config.toml
model = "masked image model"
dataset = "rendered solids tumbling over patterned floors"
train_examples = 195000
image_size = 64
crop_scale_min = 0.8
horizontal_flip = false
translate = 0.06
method = "simmim"
mask_ratio = 0.75
loss = "l1"
arch = "vit"
norm = "rmsnorm"
norm_position = "pre"
activation = "swiglu"
mlp_ratio = 3
head_dim = 64
fused_qkv = true
bias = "all"
qk_norm = false
parallel_block = false
inner_norm = false
patch_size = [8, 8]
conv_stem = false
layers = 16
width = 192
positions = "learned"
init = "torch_default"
residual_init = "none"
optimizer = "adamw"
lr = 0.0021
beta1 = 0.8
beta2 = 0.98
eps = 1e-08
grad_clip = 3.0
steps = 8200
batch_size = 192
epochs = 8.1
lr_schedule = "linear"
final_lr_fraction = 0.1
warmup_steps = 240
weight_decay = 0.2
Rows from block 6 of a small masked image model, named by matrix and row number. Rows with one number belong to one neuron. Each number is 128 + 32 x the weight over its row's rms, rounded and kept within 0 to 255. All counts start at 0. Numbers have three digits each.
After each neuron's rows are labels from the 100 images, of 14976, where the neuron reaches its largest size: "patch colour" is the nearest of a few named colours to the mean colour under the peak. Only what is clearly more common there than usual is listed. The data: rendered solids tumbling over patterned floors.
# gate: MLP gate (model.blocks.6.mlp.gate.weight, 576x192), inputs 96-191
# fc1: MLP up (model.blocks.6.mlp.fc1.weight, 576x192), inputs 96-191
# fc2: MLP down (model.blocks.6.mlp.fc2.weight, 192x576, transposed), outputs 96-191

gate.484:170123082102099126129154119111130152161169102091092134137111078129124119176148121133107091086121085102115095121106166126173109112153166102129111121053125177135093122115124021174162129120120144147059142154152157093107137149128179150076163130116136146092113166146140116064136142143107164110
fc1.484:205146113130117095104189163105171181125166128081091091170102077106089117131096107173094119101119130145132090115092123135160156127156116076161115117066207140107133069136124095154157131103139110213091138161105175078080129158113160188095174232133154128074144144129144143102121120097105140093
fc2.484:105118125113216100099119157128153158136126142151112155154115099149094099140141144212134200121108159144116143078145114166197131122092076147114181052107109085131079180106110126190121180137103124157101133118090168092157143155135127130119096169118141100087172110135090106135197174066116107092
patch colour: green

gate.126:104100154132101084152154186177115153108105060140178158098125122125120141090178097105062152096095113130142149145184111129150144147136132117121172102152133218121091116127151138089138148103111085133156106063133134152137092089156110114084106080139116129188132084157149096087115113133089099085
fc1.126:140107128132072065106126029147165094110085127068121147114147137179160121164094143185129130091135123111150134125145158095098159131172102127108160123134109112160124140113134108084063152205180196186122105103166137138147076093149160132173122102125080178135109149113144136098187107145157107099
fc2.126:096160153097120154131176107114137114126117116080094126095115182163150143126076173164136089141125115127133112114124109105148146178137108179189153152125108075133158139167097140037050074115148181157127125148058132111118121091087155123156111166089120195126189146119171175126123147181148116155
patch colour: brown

gate.534:115070170144099099113109099146092134142108181159149156105076167093065155141144134081146096111103096122106130201120133214112094070129115138103052173144123103166109078143141144150115114101151095111119147115153148141127108073147099118126162124149145101156078106178127153146094094128172140133
fc1.534:171178121128095175170145139129144093119110139132132116110092067119109099113084200158112113138137155110151091118114108148167146125131121097080112147132139118141113185062159121161082076118137124137097131129168105142197132133114117111127148120068114092105122150157165127150171137141124143122
fc2.534:134138156103105083136131110126118104132172122160109089113114139084125134137098154135163103190071093119124117149079061197134139155109094151137116163133060122108151143138096124145139125156095146091145126146134157089147154138065081135049134133137148174134172106160088102108113118189129151127
patch colour: pink

gate.309:167152225106155102079158175141152191079199160122158117131121151134121126078104126094213150134167128102135120150095144151132178189137192112103083179084133151095145142135149160129128097057113112125126131133135104112122132141070152164132180164151181156141143171099125159153076178160111096099
fc1.309:147126212112127072053128171158134166094163159113184141122108143133139126074073130104201154132136126120127144177100111138134195189136151105081110159109142161072144151152158179103114138060118126119110134115103103112113125134095165170141157142174154147136138141121114171150090165152121071097
fc2.309:167163109129131149158125206149137128129114084079185138163097100102088161113164098073134178090167080147139171117157129135130144168121134133145117154164141168108086136107101138177208176082162050199150104126163095116161094124148204133082126122158161146132094155155110112107099142111118097095
patch colour: pink

gate.36:166130123166118124171130171126164145150097156075144126120091191150153138171100136155070121105131113166136109135113149097080177107180096119103109165196128076108113087158074146172086168091191159115124140130113121139155131129158176121154140106131102118077078144107189105171125144125154120113
fc1.36:168154142107144148091153043084121117104158131127108083100183060164056141151124162128185092102136159086153130099106135158182102091100157115124117125114142155159121132074127121135146049105088141101153113165163113152104089142128082110143158138126162091130132090154117121138118105152091130110
fc2.36:135070155112117140124109099129115094109079139134140112119081145177147164153112111112127132150060149104142119189154130171082186155102083140126165141129086126054181089095153125145129108161100143117118110119171107166181123123112124121035138098076159106126130068185157103141170136150183152154
patch colour: pink

gate.406:156086076130153113162084122217137121142124074139134147143167166132102153200154134109089143107175099110111144138180099135052182182137136125166111122093151100148136062118162106082178089156119123144145134027080134113144125098097186139152108109123158072130150122106198105108115082138085146099
fc1.406:122115166067105147105145172127155150154131133127119127158115106129117095075154150140159139134113138223065111110121128159177058124106100104090137161111138210089135190099108096207143119105113103110115230153102108116104163167188107120099132143138117142050071125142097140168132159131163175149
fc2.406:154101137096140125169050160133153170141154123100118137171160161132088086177150132127125177078215065091108104173100148136087070157139149115125101110174151093254088155135192182161155128202126122127099147128116097162152100156110115140154117137168152122147077120104198119111092095109072080128
patch colour: brown

gate.518:130097117086128129152106154150104081138131144041126161120154143108151130106051138142161082200124114134095165086175133124137170180078115111158122110129117116077096097107067144107108086127142159172122122104104139076123136129109104180096122158126149136134174114125114141126177149154166105124
fc1.518:123126100127128142139157068122107114138161110186133110141099136155168161171141114152060142046107125111147075140109103117128141069132170164113139124129144135166104142161162161153156099120144120150100132129116116152080094168107178096174127128181107121162126172160132094137122114127132139131
fc2.518:124118154155082134093159108143148123129208155133096178046077141121111106159155101088049111161128143088135084126149089047142176124175145109098165075121098170167176144087175115147096085116111096096117127096089144101121122133124113124179159119144142138073113137124183114158180172132109128111
patch colour: green

gate.109:119099112128132163121191118137118092141142125146062168139215145159083144128117025177143111151134136107138171098142163185124171169165083110159133154180110122100115147105135129180176105082167138185130114109111106116119146136153153100136155179138180109125147139093151157105164175099169128142
fc1.109:150135107155104138182115176132152117140127093116122144116196141123134125174059092176079126177120181090126141097130079177070159118165098103130100159151070159083197157117116112102138163155150087153143144117105172139047113170100102131098095137132147137115073128049108126116160103131092112152
fc2.109:122179137121086131115091199141103103124142155143051115180170137129109148087138071148146150102149116128137100184134148144127224096144149134164090129136154170210095091104133135124172055110143149087123126115138113093117127115148205143156128079099164149138144135107056109119161163117111142132
patch colour: brown

gate.447:122097131153059104167103101136208184110094146134154128176102099070134154074101079132150102132159113125107131078124122156063151126168102131077176197124184174153139090097137114160125192148133180116127144104148163130141148104147135139092107125092132133136137092180100069133132080041140144102
fc1.447:143134150104146130117073125116088149127104119125121123109164128104117151110116185096222169039198161154132186126133150161120090065085112082164114118119079086129129122195083146148112124170116141084099132131205077103067111101187131153105139089131119090087140114118119149103115122141072133127
fc2.447:128156111117161123068112089134071157125120173093176106051126143221066141123152113206169142059140108157114134096089119141198139125090204148101168141137148125161104172189102115134143062155092135130144147134217072113118132145167119128118142068127144059160155139138103082114125138188187126142
patch colour: pink

gate.437:125170122122160169120148081142085119152132160071124144157086099102121082113104137184061117116094079141112129134133166116132216075091101194160137113164120138098156149144148155081112147117114161122128133105081118073089115157172142157140114128112137189066092144093155086181196193103085108136
fc1.437:123180107104192198134131106131132136107107158120140148190098117085123096133128141046105102138108087139157155151119135127147150059124071162139100109120135157134152121086143101120098153116107093129126097128158116168078121223167109095096108090048124072106035110119161091120140117105128145152
fc2.437:106094121100140117092171062117114111109123135129112173120150113101117137126158088115150119091104126127132143118157214150162110063124155107147096110117131095085111082117083137086077101134120188135103136150106090180111107164167123116114101144090057153141135125156131186151092111097094147113
patch colour: pink

gate.426:133079126097125098187084078150153152109110169123148148115167139119089123119146105023118086205068124143113043097128120037108096087135194137114120112150159155138194171103094130114153126141102124078157134094184123143157136151138108113118151129205128126146077164130111164134088136156113156143
fc1.426:140167136120157087145117118130130116110103159186092141116165137161095078110120176162160087187100076167133125094098113065152097085120119167108132099095160100097088168122081146128160124122146199130109137128088091209161148121183146106148127070141172208100087077172148182176144080122137153121
fc2.426:123130105150125112181153120126168106139119079141163145133147109158126147095124161112114095191168061156121097097144146159195146138118120117125149139123101121131110168115124148106104103061066124167140130138099105081144145115131079160121138175150114134138091126107101173093072133152038088140
patch colour: purple

gate.240:141111128100092135066167142129187119118151120116085081126077124103124131146119109128205113160112125111120183119125240093162087147110105127076166157093161193136109157131140146185087105083129105146053133124162109136121142170122112119156143141051073151158163068163130119134186113105181146105
fc1.240:082123141113130154133061076143076091170075067071112138142145090132078096122141117161120147141160118145081146122133159132146084166110151217172121130142105136070152092174089114153093095109128055165155141122140119097116095117167096098070096148065113131085121105109094116100207128078109121153
fc2.240:134178102140099158126107085118113109116068114143143152144119113143126063119046170129150197138114135141133148093176143142138151127142143166130154155151104082086102127088170132142113099078161175133096121120146155170144079090113130120086088125130092133108135090144144109115171111145181136084
patch colour: green

gate.407:160147135134186177123108164128117145132136127065161143105211078174140172089114106197204138039187123131109157119105071089164165154118136097146106156120131135094095149188091152124142130081160108108149139121138109154165092132114155161153174100132153136202149074187084127109079179106141076131
fc1.407:143133120126180102169100148134092142129102154099167158078163112120107089078135130149163130102184108105155147113131101130161178162100039160125107126139086126095157179096072160080164114151131152149185081104168116065089089139141141137086141077139146198134098134171122110094136200085115102123
fc2.407:143146146176063094118161097114117093155159117106155133136191110154101099168157133192118120179076132110117119165134107169123112177126115159103129062130043192112109119126089138216096160176113125151101141166089128106173105083112142152174144102151145075117099079175097060142172125113164155143
patch colour: pink

gate.34:118091082114155178124096159137121163170182150206173145106113116097110099111151174120085129105134104117100118118124100170082120090184181128141123146143166172175149121101187125105088128156127144157123151111192131103144104080131208139113138171110109112133110163136165165138096162118121095141
fc1.34:151144146185146118110185147134112136136165100147175093119121110199102101106152103129192083126078157124126106176110143121113074085110136179073048167112161103125099113132124136189062135141104120084079128120044112109192119073145151143118149061095137125120103104103145084164060103077120130140
fc2.34:140155172115205158086120131154155093140110157126151133107078129175085095101204160116140187137171046154122061150133164172163107131141145150113088144170108135157126201057096123144116126070093158181115126102147151189096131103150123133101147165102128132108135064091160119109172083222121117147
patch colour: brown

gate.270:140108143174113140102075116141090095108160147105117103127101113170123119151103087201151106232166119075134095074119139156128079211139146113065156125131094104126140157117142132199117151154141149176108111121176080071083138110087157123161142103137132163113126145160142118138110168120133147146
fc1.270:143112141130143145123118104099175235156093128147133136098189113075132128135121243119088211135153159103115183143130135176118137085159164079138090136159081101170168174127109137080107143150101134116117127141123145088088161116174149141107083135136092056090133139083136098123116093116077118101
fc2.270:101147147128151120145155134142133139124111104106177091114157131116094072176067184121136108122148095150130058158056096170108125084123149159134074156117126146114135178136130146163127097115153114151126130132091143100039139099192115139146094127149188055116099105137178172110102150090000139094
patch colour: brown; black

gate.227:156090132136131140130072163179144177142078162103216073123155138094112154138120134095170173131168142129122133106098038193172088110061134127064088107122107136083122171105143145176126186166181067141131136087149125082136180103138151157104165103126187067147109072104139136121106189102166121154
fc1.227:125151125159088106092196085140085086121161101091102141126190113202176158107116097206124118061139150106143160097145189117134131132156172136120140133124114134075083102152116136074130078112162186143137125123086099146099102140136160123189104133092066141139197119160138105126176073113112093087
fc2.227:114097126131065092134159058142077094121121173071098124153173171158145136157133131181112094056167135111124184117122226174149149137107135145048146118117078135086043102157171150079123135141137193151134137128073116100107169111154199132188106164128119164113111128191165135145140135108139118146
patch colour: brown

gate.318:108128110093135147137137079136054189154134133124126149180159119153159125104103062135130115041117093135114128111147150100109113179112151076203137090154098125133114100152109121116124151094118139149117141129191076150166123145166111123106110104094116135150139130089124145139150150141117092164
fc1.318:137043094156150147171187105116131153158105091126085170074094130120082091134101106066105111103141117127112124138153124169160068124168105144163135127139123154167122141112188066150104108097117102110134114141155139024129082072115114146082121152176121137144149093130169120136128136138234152128
fc2.318:172084094155137155154114145117096080137075113120099104059119136091111125153137121178103146145162134111133103066154115077097112139123135063158133105116072085097088129171147138149133185118185114109139123123150161166155128139105130137164164173130175109124136123092135163110172132144132127111
patch colour: purple

gate.152:143130103131070105147086113138065146153120120160121139136117098180109150118133153145127086083136110148122139172153136107095148169096075137127024120156076077124144111162083115079128063148083178216130117127155149118122131064147116125080126146058104105107102178101153144126109180126115147140
fc1.152:123095147148177087143232148114164129123123108155082108092127170137125134216167164110124118126140094107146127081122173146127058065159167134149189124112078128140123130105162092116185132089135166123093139141139120108115133154111136148136112119153084133076162136129134105145242129114110129066
fc2.152:116109127092176146141134046131105062118115149103114166091182114131113146130152092081100139140187104141140132017126129124088086142103148123116135152131080150119123104106186133134196131168112180164137122113152148116143089087138143123173127101049113124126098199163147085113178084141082143121
patch colour: purple